From a checkpoint of a small model that predicts nearness at each pixel.
Data: trained on renderings of 100 made-up gadgets, each built of a few solids, in any pose, 97500 training examples, 83.5 epochs.
Rows from block 2 of the encoder, named by matrix and row number. Rows with one number belong to one attention dimension. Each number is 500 + 40 x the weight over the matrix's rms, rounded and kept within 0 to 999. All counts start at 0. Numbers have three digits each.
# q: attention query (encoder.blocks.2.attn.q.weight, 256x256), inputs 0-255
# k: attention key (encoder.blocks.2.attn.k.weight, 256x256), inputs 0-255
q.76:514502486513495440498504532475475507499498471498420484508487499499497478499501468501505528510501495497500599494545550495490493514522521483501489515500505502497487505488499488496500503497493498493500511503453500497501497518501509491504500442501510649502495504504466506699505531493508522499496505507508498503510516504493000481509480502494490507487502528512497500999412550499422500180496505511500501459498511496495499795500606503501503498498497376503504386253501465452504502500497501497512499500501498528500497501510476490508536494499543502480644349499512507500506511498517508505486431503497499497610500512499498498498502496526526501492499503480560480561509500498499476491499501404532508495504501494511524502523505501500475489492501503496498493502396490500487490494499495
k.76:490501500499500505514500457422502500494506502499404499506500514497500499509521484500506487503498496494494495509525586494507448491508500495469500479502499505503501543496542514469458520455496493416512504525504426492492493502469507529503494243498465793523492562465536511541494506497501495501485547500503500456487521532497430488493501500504514494555501498529510502582261507488498503000515523481499500396501505501504495640497511493499489512516479510497487483454500490500497500490489535501482507509497516500489504499590501497508543435500486499501508485502499483496500519513484495535509505492476499490809460499490499488495506522496516504555454502508498636502502468498498399480390512408482507498500544504491492500565511497498499527536581494555493497505504501502499511495498498
q.77:493500465497494456445500517504497496502499411537503507448508495497493507530497504509496539487499498405500499515645491485495505503501502499470511522502463507507515490516498516496487502501507505530500495513524497507516498497503520414501499502498506498520511569475491502499498492493505501498471434503506502405508494480500496485498504496499496500490502491514512480516533505507487501497499508486495502510505499505486501497497498476473500513492529516500498490532499500456491501494507494501499499512485508503517492654493495501489540495496491505495501463500557509595485470503469498494507506500499521503479505544504495509504511492501498499491511514500509497485494498496485501510491498507503523502503497497497496517497503496503511453494480503501498474530500485492497535500500501
k.77:549425512500503510491501495500508499484502492516469508493467507470482526495532499560495497501501501497498501488498501498498497500503503501514517442496515500499512506487506495488508455498525531501505490491499503501491482530493507507503467504518690523504501520587507485499501513497480472515591639552504503500522515488495499456499498526498498500482502497496528502480500478501496508500491517515492460498496494488477536500504483496478497453508458485497473500474500474502502534527500500514492497485495495493521498511502498500497415502486470504504504531496511500500509495496497505491492500497515495502504515498509499531507535492498505495499494505498484500509494487485497452497501506509558500505508492510498503501505502504488526500504507488506505500560493499495499494498500505
q.78:487500506523434607504505526466500492513495537524503516501497501486468546501503499497497480500504503480511506503498497500435517458502512504490499494500493490499510496494475508497405500497468502534474452494489486500484500507499509499513495414447484508533487478513523500501476595501515503499546525493454492484514504504470534500499503491498495488496492505517502501500472501495536491491501496515508490496519498510501491501521421500463495501506494507492500486499483447525514494500490495516614494516446500509500507462475509521507503518507496482502532549505259535498518503515502498535505502527499506484512503484469512500505490519410507535576490545486500497479530506500505524515511477507511497540496544474490496487494458500441500531495571497492503502502504512503510545503502500
k.78:496501505490498480500500546503508494541500505493500503490490511499503514501496503506509492504497504499468498526477470478489537487506509509516500487544513495520500488450500480512517498520504303463495589503502497411500518498500500505478515505502498493499522478477501495514499500468509492481479499501494507504520493489514499503500519503502496497504510563499533500494557500491502500509499492462491500520477500490503501484491523478504494499484518487498458500564524502508501499468508502501514490500493498501505498543485499501506559497569504501491457515509508513499465476506491504522509501487499475495490451499532508510492490500478495519523515503392500494518468495489491496545496473487501498484494503498497481503506534483467479483524486515501486496516502503499547495501500486
q.79:500500495498514501503498501269497498492507510501504522500472493510493471504488499504503511495479504505513518555526497501497484520496487543565499522553562487544514500569513503516519498515492501504500491443495495479496516500495489499505507501504500499482502497505515502513500572468499496505506498505470498508475499520491469500502500496498498512495509501501551503511453503469481525513500495504499479515500499510520496497506522505502503500421487505503491481505501485520502503400494514505335498500493457500508500504453500527500503484487515489494496507505688481498496387496501522493502494487502471495497496507496501491478487490501481499506492501494484546581499501438504451514504453507497547467476502498497522508492498498468491475518515492508503515505561487499500500513552496
k.79:495516506494442484546518496470496503487500499499493514500495527461468498484491522497500482536501498496544508502497485496507500499500498499498432529457498510510504505519533512521486563513492498498478506524518490480496500508508509498500516492478520547482423502491502515506481499495496514521503502499520500495507502491505518500500501491495530493486501507486589521524182492494501501492533502498503504580496503489497513492514498485500501486503500472481494503494507483499502468502500506498503496494528483500519529498500680500503502499501494458500500509500498491541592490507511499499500493501496516504511494478427501488411492520485386490455489500482485526494496494506502492504501483500510505496500496515503506458476501526459514560507500515475497500499524542504506521499499498
q.80:501488507490494521494464494520500506499500488495499492479599501546499501508492509482515348500501500516491499500500512476456515509496495500494492525504492498500499500530494480469526499530519490457502507494501498496497501544501509497530517501479501467500502494497492492511498522500501479498467502500520489512504537500585503498501511539418495499493503497515505503495488442543506500511497498500499500500497500500524498503499512520460500508485500505519512484505503498492500496406500504481512499501502504501501489505491511499481513507501365499527453487507491460503506501503474502473501494459519500502514501504512515541526510498527472532500498507455479492504494501479497484495486500502497504516489465501507500513500552501531555511501521507524487521484526506498422472488494527
k.80:496509542493503502493505592507497515505500504540507525496500507486489481472500506521500502501500501484609500492476491500492496481500503473520508542501506507494501512506496521516526517461485490531509480496501507501485500495483500500500496522498507496501497482474509500504508503498503501496498501515611480501490496500501530511518497501501542502489499502483495496497532497508485516499478520510500404508486513531497494503439483498526503497517489505494494489511516512452521503526499492497504522483456484557496480525498499485506467506507503496496499507491518494500496627491501506496524492499501505498500499502505500475494444499504568524491499418493485487446508523501505503493533434498504502504474498495513498500478512483501488500519497497500502499516500468511501518494519496
q.81:519503496494544506499517514508512509502536500548501498493469501498510498501493494506482442505504502474497553504499491461497509499497508504489501494490502490383507496514497483503500490515493525499502516524504501503494415493501483529508499492493503447588505492501509530505483500453495505497505491500477502497489504480502498500499497501500470493491520490506498502496534499518494533488488490510502513506516493494476528500515493491502509497523423502501498499501494494499512513484506473503522504492495500500500500510501500500494476499521534487517500500500500505493475501503501501501496500478503500500513501489508506505499494506490495496503501570522498504506505534503495509492499498479483499512502503500512577503542502519510474476496507495502500475498500500511504505500449500
k.81:493490491497539513522514476515494490556500493477478501515497504503501507503502487482508554501503508508499499509488500507533500499502513530490514469513479493504495508488501449504492496482501496500497503491499491566491504482495472495500518490506441473500494526492480482507478506524484499503569524500499539490504507524497500504500497495509556498501501484515495494508508500490498497496497533513483510502469480503527498496497499501489496491428506497540501499491506508492503501503492492497550504500517494494516499501499512500494423497500466501499516431509455529508500501516505492510494503507502512485500511501456509486497511512478530500513497466501503518497494500492500509518483500502491499499496500508521506497501499500515505506496492506479507511505494497501496492482503507